config.toml
fusion = "prefix"
fusion_encoder_norm_position = "pre"
fusion_encoder_mlp_ratio = 3
epochs = 56.7
Rows from block 6 of the image encoder of a small model that answers yes/no questions on an image's attributes, named by matrix and row number. Rows with one number belong to one channel. Each number is 128 + 32 x the weight over its row's rms, rounded and kept within 0 to 255. All counts start at 0. Numbers have three digits each.
After each channel's rows are labels from the 100 images, of 14848, where the channel reaches its highest value: "patch colour" is the nearest of a few named colours to the mean colour under the peak. Only what is clearly more common there than usual is listed. The data: rosettes with rotational symmetry.
# conv1: bottleneck pointwise conv (encoder.blocks.7.conv1.weight, 128x144x1x1), inputs 0-143
# conv2: growth 3x3 conv (encoder.blocks.7.conv2.weight, 32x128x3x3, transposed, each kernel summed), outputs 0-31

conv1.35:125162163140120128098120133126083115154106147158184072141093173210128153197123106156112078133152022107131130087122181094141140142127114107153093099057153149127112184089135162154093046064165127089136124109122084120116138053177138117150116093136140139129157118134157119115079152142129140148101138142129145140137121114060118158078071086119082105149143119155133234132179157137142124115125136149156138139170099137114145120061123153101143
conv2.35:116158112124113178116162181163169129137064165155111098089112090105135119114068146058138153118150
patch colour: blue

conv1.53:122090150111110151108154110103102090161189162175141129148164146122104086121152104120155076163159094135127163121082129099128147174141126190151136090104046141112087153093140148119153099158146146046099116125111105072129157114146164136149088120108187144198199153089072164173063170094159160127118145100120117171196155094068091129152119122115127096131147112116096171133097105113069111110116126104174082149158102109102067122066167138121135
conv2.53:147130174098107162106147144147130133144084130077111096067151082175114100065134115081089171120158
patch colour: grey

conv1.73:127192107171140130102136099111154168081158091158129154076105097125109102125147128127175121126071119151101120151162108099151156120116106126146167115036101116096064072155229100112178163140095132153096118090130145144143109145069130149081086139092167101111135117174098137101166108101092122114174176124105146116152078106070136126083132129115139079122159081101158130146060140069098105090119074154128116083122103076096086147105076143141076
conv2.73:172116133099155139151131135088099143104179119145135114108152143149127109131166101095023131181075
patch colour: purple

conv1.88:158150067190167120110150114166152173125120104110083121128103140162101131126140146137134128108103173090140104094136073108107085134097091149121146125079095101134111091141145073133134155135031135135091108122100145141173097150112123155099178108107114126107138125090176117125152089114167115133069051142149170160191133132158113129097085081137046070075147155118128069097122121160162188161121091116126165089132175087186191081122129118070147
conv2.88:117175132153133061094094136064050090108153117138168120145170157112098129163111116132120160116092
patch colour: green

conv1.111:144135128118106145107103116134127098174111132252121111162109154111076123105156082132133100135114047129105143086090091120132136160138143121137147101083132132151084153108116152152099067119150102091141109089073097131113110104153104081155054102168114107135132158076126163175141114094099176154086195078142191132170114123118124131151076106093087114111180110104140186136201081111101132103152121111127085066164130135146097091076136179096122
conv2.111:158142140093110134083138104113102121125081174121143075082097069118134118116129131070143183124201
patch colour: blue

conv1.98:169166127152140197176071085139120129125107132124106098093140128141096138130104145111076152163147185085209144133066161071138114124121123128074169101130148128113178145156173125166038143151077106046141079078133123118156088141146075136147162150118118143109179105152159158119075144127181126129120110148115115141110144085111170035118120017131149106134144142127112151171078130101130151150113080118151119141104138107121156102113141127083136
conv2.98:109135168095140073137118094120161139183079136135107109120144112150102071137171154149096102170051
patch colour: purple

conv1.23:174123157123139171126124097124161137168160157121112122164135141130141135132134083126168107142152123146104112059100107146128104157120150141148154134137060188093101102121140103107118148090137146122093090144166122150117114144114145115165148150098129166129074083198066149072164102086177105109122100164123096103118156119081120067076139114120126121108091147125097059136114086146075055100128193152070131168090132167035093166155137142166027
conv2.23:104112172097087113141152131157160149151123085070098123117141116185144073150143132146083084203133
patch colour: brown

conv1.18:122079132168174105116112118124155087095145134100123117115120126135108135113107121138084116096105084126112117130170074135084145059159125164070121158160137090074171105111123131139114099091146157161133162090083148122107093082132094108085146108121118192085118160142101100093145095143155059139186107072098131126101123089052137148140050139103098209158076132199164145100138162125175131138132181124103083147113040092083129128159107092130100
conv2.18:150116099169112177111098178132161176122123168101151117156165123114158188188084128116166131148175
patch colour: green

conv1.106:098175119107122132178091127135104109107122044127122082114125148120143129122120159123097128164079137064083176114090070140153174107155173140090126129128090125075101083101122124119083139175128107126195136091094090096094122114091141137118097125123102144129131076083097112074078134092088081140117090127119108122106108104134132124153121116104154232108106121108145104048114153102095103105132093080050147153064060097134183116116154107091074
conv2.106:170115095149111146086113117128162188110101101112194146148132112118131157233111100107136152123142
patch colour: black

conv1.54:125135132110177157153136141118147098154135134159166145128139129140180102094099148152188162123148118167142148115187158113085124103140084127174167202125095135095128153142155162170183154140183103197099175173139106136111153103133178125098118116093145152121102067135129203147121134116134206126131116113174109126133169161098109080112106142141155088158126093204121116102151186092132131135140184129035127074071168129109144214148086125125134
conv2.54:131135093145112127165141144174174144158176089095065159129143101120110159070087106110073113153170
patch colour: blue

conv1.85:151035103177101093137105128154155103154158139076161172163159140118147187100157157183156174109159134149108146192132054079126109132101141174128000129093121156169138131155000116147093164116152172131145144085155163108117134141134134055134149102107123115147031095100151149145086152145145135155125105109152122123155127121134108141139131127137164163154118118107142121137135135165128148145127119122127144137145110145163120131136124195123113
conv2.85:118125144124140123127130126144108100111130129097099129114098131121149127053164151113002160158088
patch colour: red

conv1.114:120030096177107081122126124155145095164145127105139151145166136108129201096151152167156181107158131120086158172106039094130081133103127177147000141109105161125141141116002137168086165131157170148124142113165152114128133152136126039135127092134134124133010104116142139110113160113140124120112120129145132095152119136140090120138131122134158136153120115119135135117121127136089152121128131118139146124117127165134114139164136185106098
conv2.114:112131149113133127139132131136102104112142135098094117111104144130142119050171154112008150153085
patch colour: red

conv1.0:117133156142140124150166137151101124132154128119136129141115120173116138159149118145120091113130126135118123154094133117107165145160143141134143102130090144122162147108101148129124060135179153118100148111161175115158155082137113145126153139064129089098155123155255117044157138134122096121192152138059148067156070143192132089097122129092182145086163155150188119109075144113104168044119145091106160137149132161154128119187043147135067
conv2.0:166142110182136116201121129138162162128072191150124125165127149117122136188102156120129158155068
patch colour: green

conv1.31:114125194123124092118119112136103143109079155139165164121090102126146115138067093114076080122153077071148127162124132076122130089147129170123146119074156132168117167095153187195089051108183103101159135120114137117137138040162122127128163062087152149148144144192192068082131109161142114139152138097110145125142090084074080122111095125102080098168143133137115175150079102112106154149085127135199074167117102125094146112104119136096136
conv2.31:102125120100151207139122194175152135130067155126107105126164099149112093098119157064116140107095
patch colour: purple

conv1.55:126143116094119091119159138123069133170132089111129100148086090104132126114131165121095146127114113114103099142165094083148171146156101108149106166073128151106105107138082124127131167134167127115097175152126099111135148112143114125120111134092110084172138095073094100036050113062090103123123106099045110135130093146099139131167099116083156206136117150088173120095107144101109101139144089108073147162114091074134175119166232086050105
conv2.55:165098105146099145091127080129174149122108086103191151143116104117132147235130109110143141139156
patch colour: grey

conv1.63:130110126153143149114117105159123161181159139166150161143111132138170114151128077127139110106123071123092067133060097097175133154123147152107123059057084191136115119144145155157113084080142102093128077144149181118149116089128120160158136160090150136201141110155147095114061157109120147135144088126085135153163119108049147113121138130128117098190114159114069103119096129103043081174072149152158085080172082114125114146065100158098151
conv2.63:127130139078139162115125170148142131159058146100101125066089106173154080103119144065103116129085
patch colour: purple

conv1.101:191077154084130153169091152178132236133091092111157126132102165079129090083132115059140121108132135113141033139116074129096093139093181104087109125174121162041141105097074117146115141120116174117122143248149162188140116146152105206152160160121113146125095122171140150137110128120124145144106115143151169143179110147157120133105128084133096098118128122108142107122163147122119138096066136108100175148148131149118110127143122137137091
conv2.101:097115141148132106110093131101129102145122131105120108133103113146140141143140129142255083170129
patch colour: green

conv1.58:114145139167106120118133095134066122135131132080137195122104089111165074106045089111138091131135154163112117090100132063123148139127130150096079092110110153136145092184138113137121154122159132087062113146180173125130060122133110125151143121078199119128122119157111097135123127086110078154133148205077133071177168081141137117136145148084154165138072223125096097144048090129134149173071103121166109143142084135082106113116143139145137
conv2.58:141119167115127102156134104175143153167075099066094137104144144196122070122152155131092104162083
patch colour: red

conv1.41:110135097067135131110165107094145082084178090079103121139131059169169100167148113146109113133108114080123099105126109100117126127110143114111103112130105116097136086166122070106114148123104121092109155124101141065049111118122081187101095175085184077126095115150076122138112114122101125150079168108126144115098136137072081136095112115148122046155140103095118116129049117122104117118081115147159090028106100170075129091064096165083117
conv2.41:157136156066162158133120137097119111133142164118117111080131158112120101088198123158142061134055
patch colour: brown

conv1.105:126101154109131093097119131105107151105193097074179119158074158146139126130187107131105115140138137134139106102142124169082169170126127074145145118168110151108146185136168165082153097091167118140125132109145151124105128101193122135140154186179153078103124094119162161099129108140135177084170145106116103052078103080151152077102165172101152100148104187147102164139187116078109063094183153163105153087085154167113088153139070110065127
conv2.105:141166082120105133159149170170192138168072169137085167110121137156107127112071167096131127167134
patch colour: orange

conv1.117:114100168143101123153111111108137095118112129103112131138136131097136159079121117166153141131168134147132169086146150156091080139091136130143137120166072124119158137140045098173163133123105120167122111129125126112141170146122136081147157128087141144164054067034133145114189124148085186142141162141081106151159163158105099146111000130179141125145152064135175095095107136150124148155116107207119105113109142115064149095139145140090163
conv2.117:099148079124126109180142131135071146119121112197108134083098146175136119044128147121129116092083
patch colour: brown

conv1.127:118112143143124166083102170137121152137068135073169195139141144120141138110151152087150159116100118162158087152145132117149147169141119133122091148139125168101140173099136157084099088155215161122136221166106103139144115108165127149178121155110094156176077161139108118142173145120183177103128113100136078108086172177095088126117164098153148143156191075079097132171101145200140110068185071108115144124134087145117148152138165103193118
conv2.127:130102076082113145084139069203195122117122094108146131107106068106117126118164092139151130131144
patch colour: grey

conv1.61:134119138128146077134076116096158117054092136135111122130104129103131129126093160099120113088082104111203081095182078104097154123152135162127132172129139091107137125132074117140081099172162137163115174044079080107116074109127120095085137093106110123132098120042091129159122144121152065134140103079089126128135145124134125100127098170116173171161098116179162166064105181138193145087113151109101111152079074068105141140154155080088125
conv2.61:110116075158108175162131148158179191137128147066149123155157125097132160185078113093139132130163
patch colour: green

conv1.107:146111070159127140075159111107127145133143083070098133094164135175152184170123138163127163127141159095162107100136116096140107152109148122100110131159144128087127096133142096094123137141075112131109102091146158116111065181046128127100162126125141164088106107106089147148136126120108113143098054045176168170137159163171102149097115136127122147087140131167134042108114105149195200153151109128156153099153079103202096100096113148037138
conv2.107:109165141156191052094108103105098073089149130104165124161179151125092137123091124155117141111092
patch colour: green

conv1.76:124170172089115130170148102125098114187139096172136145138132129122084103132111105054145137136148168082136117124133138117130098166093120156146171090143117121079170090175106145164133149125139110092117108121142121113120173164154072096154156136111104172093143120112130155137108131109155109117163118200155095118088094102075131126158149124174106101141116014123121141156074134159115084096135099079097054168108152098004128115147098119213105
conv2.76:144124138082119073132131113157138166187130115128096140129132074183091103138176102167082078100084
patch colour: brown

conv1.97:162084118110107125089098128143140111108116116114135120128155185093123115110190131126124131158136166109221054071094119114105108133119126112140060137168147143084088193099087105043121191134144064078119113153157162097124066127207096144122150108161151171111099149128137143141151158147140119140118152081162132086116108081136086135121109094120093110210168078177125153101162097117143141105145176140126146111072111138149147105109106148061085
conv2.97:086140089129110131152108130118155088127139164211115180121084082084097157086084141144168141132101
patch colour: green

conv1.57:123148086155083145124153127137123125146139071090106103125105155160114164133171115151131102151121134126124111128128086140127153166073166133125128101130073153115136121160103118088150076131086105120116083128148128118144148159094130097128080146129110185132142138096053125104076187135105092095048153045173128117077091094073139092130138132107117168160146136162135205092106088097106137094177140065118161094111181079144159152195189109041098
conv2.57:101128097120107125044150080107180148097125094202182142112090104124118135174127148136120122164120
patch colour: green

conv1.11:143150103098102136160139098113083146150160104134123173118113177131117092133166136128124109152126117145131107156083153155161133129118127112135112120152117162134102128109150138122151122160132140098150124162120084134103142153126150141110117145116142191088158132051161116106117165167145105077102122231116112119211142072144127148154109159162138101170159200118110148112096183166165236205186137172113167092093148074215196105103122107120168
conv2.11:094156156114101050136098110098082146169071102178132177141111145109115116107101127155168141108078
patch colour: pink

conv1.30:114098141042122107149160117045108087063144136100115112105083087150162135142123131101094123115094103091116075095139114169108129170124174104111121116123097114110140087168112098134106118113142134104164136118089082033007097143117142206147085157125139092142102108114088092122095113094124091143119109109137118136132096113134018146067105137130099076135101137131137144141094112146144114120079137162164098159115091182100098092098124154115117
conv2.30:166125189111178155137122145102124085168124174064112099086135184118159110104132142162133104160080
patch colour: grey

conv1.112:073127156104138187138170076127153101092151083105140094126145159150114101109103165131123110158111081145088125129145090146117134083092084128105123131123108140113161119158120129174129092153148171151127148106109125093089112111189111128065107135031112122150131129139124109164138172120104148115126158109142132141095119128049054137029150157145178051161180025130140156147098128164090149125048160154154104083134107124112109132114134120067149
conv2.112:115165082121157186136128181112116129105144146162081085104156129141123146037140137116159123100072
patch colour: brown

conv1.4:148131177152108125132133082140171099143090141175159142121065115150160134122169076121099108077140090160163175128100164147090074158101163153131151088078141140154150157156145145146079078131128079103120082112132129121130174112145100110162119157075129087188109085143118109109040127149152100116120111205110106134146154105054125133104128115121118163137062153108120091083117193125106118092085151202081139086105142191056145139166121166153117
conv2.4:118170113105120124181108149109040117166049161096091148109114180165151159138131136113131129138125
patch colour: brown

conv1.36:117142054120103130121084125093102124151173111131073147139104168119154104127099135111122098135103118085098135118094111116142139158135147134166073134137048162065106117140100107096124129165136167107133178136135119128103082142159195136153109101086165097171088142127114057111168079128125106154122137228138121089104168099128152137094190128124076150113155139126145065062074106107138090166072109173088128139092112083124201149079143088183109
conv2.36:156148154062098082138115108185080168160082104069161187157144134116141147142158125142101138129140
patch colour: grey

conv1.21:147175130138132147111101108145130185179113175151164116130106175113153132108148123138069105117140086100119057133088090154162128158115171091094127067082136192157116132134136122142116096146154113063189131146148097123100125122142151135182090126201137126206170100152107113166072177127098141161187121123141134129105100128110140131077055087136177095168134137106054128100186116085114091164166112201136088083153161144125127104146081145126146
conv2.21:136154130070140100132131095105099142154043140114087096076061114170126101116110117086148159115144
patch colour: blue

conv1.94:163193146084086103116164185155118168125037126129112130074077109168143112152074125102140078112082115144125161077141177156113147125162159175099191158151181093189152132084211119115141099128110138137177141135101093170161114095085152213127152056146146111124141114105086133146124132126126143038106114117096176099093160132109141120145093119133150109161093181129130148128116097126135157133130102190173084088117120131135116118137119105100109
conv2.94:108164181126197185135168135097137060126175157100148170119121142142141115092133090096110103158113
patch colour: green

conv1.83:131122129116113090120131125146179116126123128087128146119092123144171146151126116111120112155175077116136124193108109090082155104148147139107108160099135103169170135080149139157111055122144106140118129105113130141091090051178102128100100174079137088131119146126151083093174118177185190105136150148109162130125102117061116132134087127164101115127159166216144148173085098138113083141103208155193053188088086148083095135065090126108153
conv2.83:135129094100103187115153188182177131130096146105090058129152126139119128058137162099113129153132
patch colour: green

conv1.25:173139106146091137085143176152113197144167092127057188172160152183103169151116118141133138080136150161154118108132094152106089118098131098114106141202109128097153140127125134160111136078129170178131093178136168172147125136112149142125103186140140112155112147118088179118121123114115092160078098169090192138165103124132121097109072096086139130070110106136177117084082074109114134090089077131169058145169209156113116074135140090090119
conv2.25:114169126134191124118147102077153100155112144103135059114125133160159110180157156145176088184099
patch colour: green

conv1.13:140140100194149144128121105121138121131167053153150120172078133126068174123122099185122118165127141137195081067110134083138159157162125107140143112136074157075162173143146140104135162092169071132064125094169180150083049104126066129155152099146142170097167137109108149115170169070078152131107173124120108137124114132158123107127165150165119138130177165104134141155131118082090054161173132132149127073100073091100079114099148110140120
conv2.13:147106147086115160097168087186178116110141095129118098084072082150129104087162128096072130152123
patch colour: purple

conv1.69:114112109174183094138121114144139094104152167137121106113150160140160115140097137134202157137098124157085156131180127096110127101145107162113131140068070121117079114094116155173146113108150154165101127114100138089148108120110127128105116135100172135132151177081194138142098177115100073139162140077100188083138131186125072110121096161119154115168158079171151081117157154157133173088123120134117142103131190089120052203162068166053058
conv2.69:113163096148138113185154107120155175117166091109084148107167136135113138107092103091048137191133
patch colour: purple

conv1.115:124143087112086155147167117098101179141153072096163134093131120142113114093157170141106142169142122139078098124104093105174161143115119112106093142122102208089095150111095126112130131121188104123073179149195109132109146133141088136143096100078147110182151118114115112123047132086108118083083116088067080168117132086107110120141154095089115186153108165093145054093104134092072062155129109128099144120088067064118159147111201111117135
conv2.115:166092121117059120079135088155152161122108070077164177141102109133149140191126106120161160139140
patch colour: grey

conv1.34:121109125152140133174130135132118104121152090109109079137168121194080154159117096129082100133134186130144124119127110088150142151084156122123117075120080138114150122169124091098123180102103142137088118132128127089118120146065152123142158125161140228040128136121057140106166164088153146112109169109157136186143092119111143111131114133180073085173189063113133180141077127145055152110128192098187146168102150131150082125179175164092135
conv2.34:090135190119090132109151141145194119124189116166101102094121108147105100070142122147083076153101
patch colour: brown

conv1.42:184124097148123137096093154157131178142081130122096122138099164131121162154122122122109143096126127111170134133096163136068108165105218128117162117164106087148132122098153109105112122101125125107180114148089100154173097105158113149153101096095108067194088101106120135119104109131116141108137095127096151136120106127120184074114160091046130155095092132131170121020123126059129072072055122111142125128215183175110144164160150109141077
conv2.42:120163131150166141175149127108142129135084152099132113136119097122155140235106137126169116208140
patch colour: green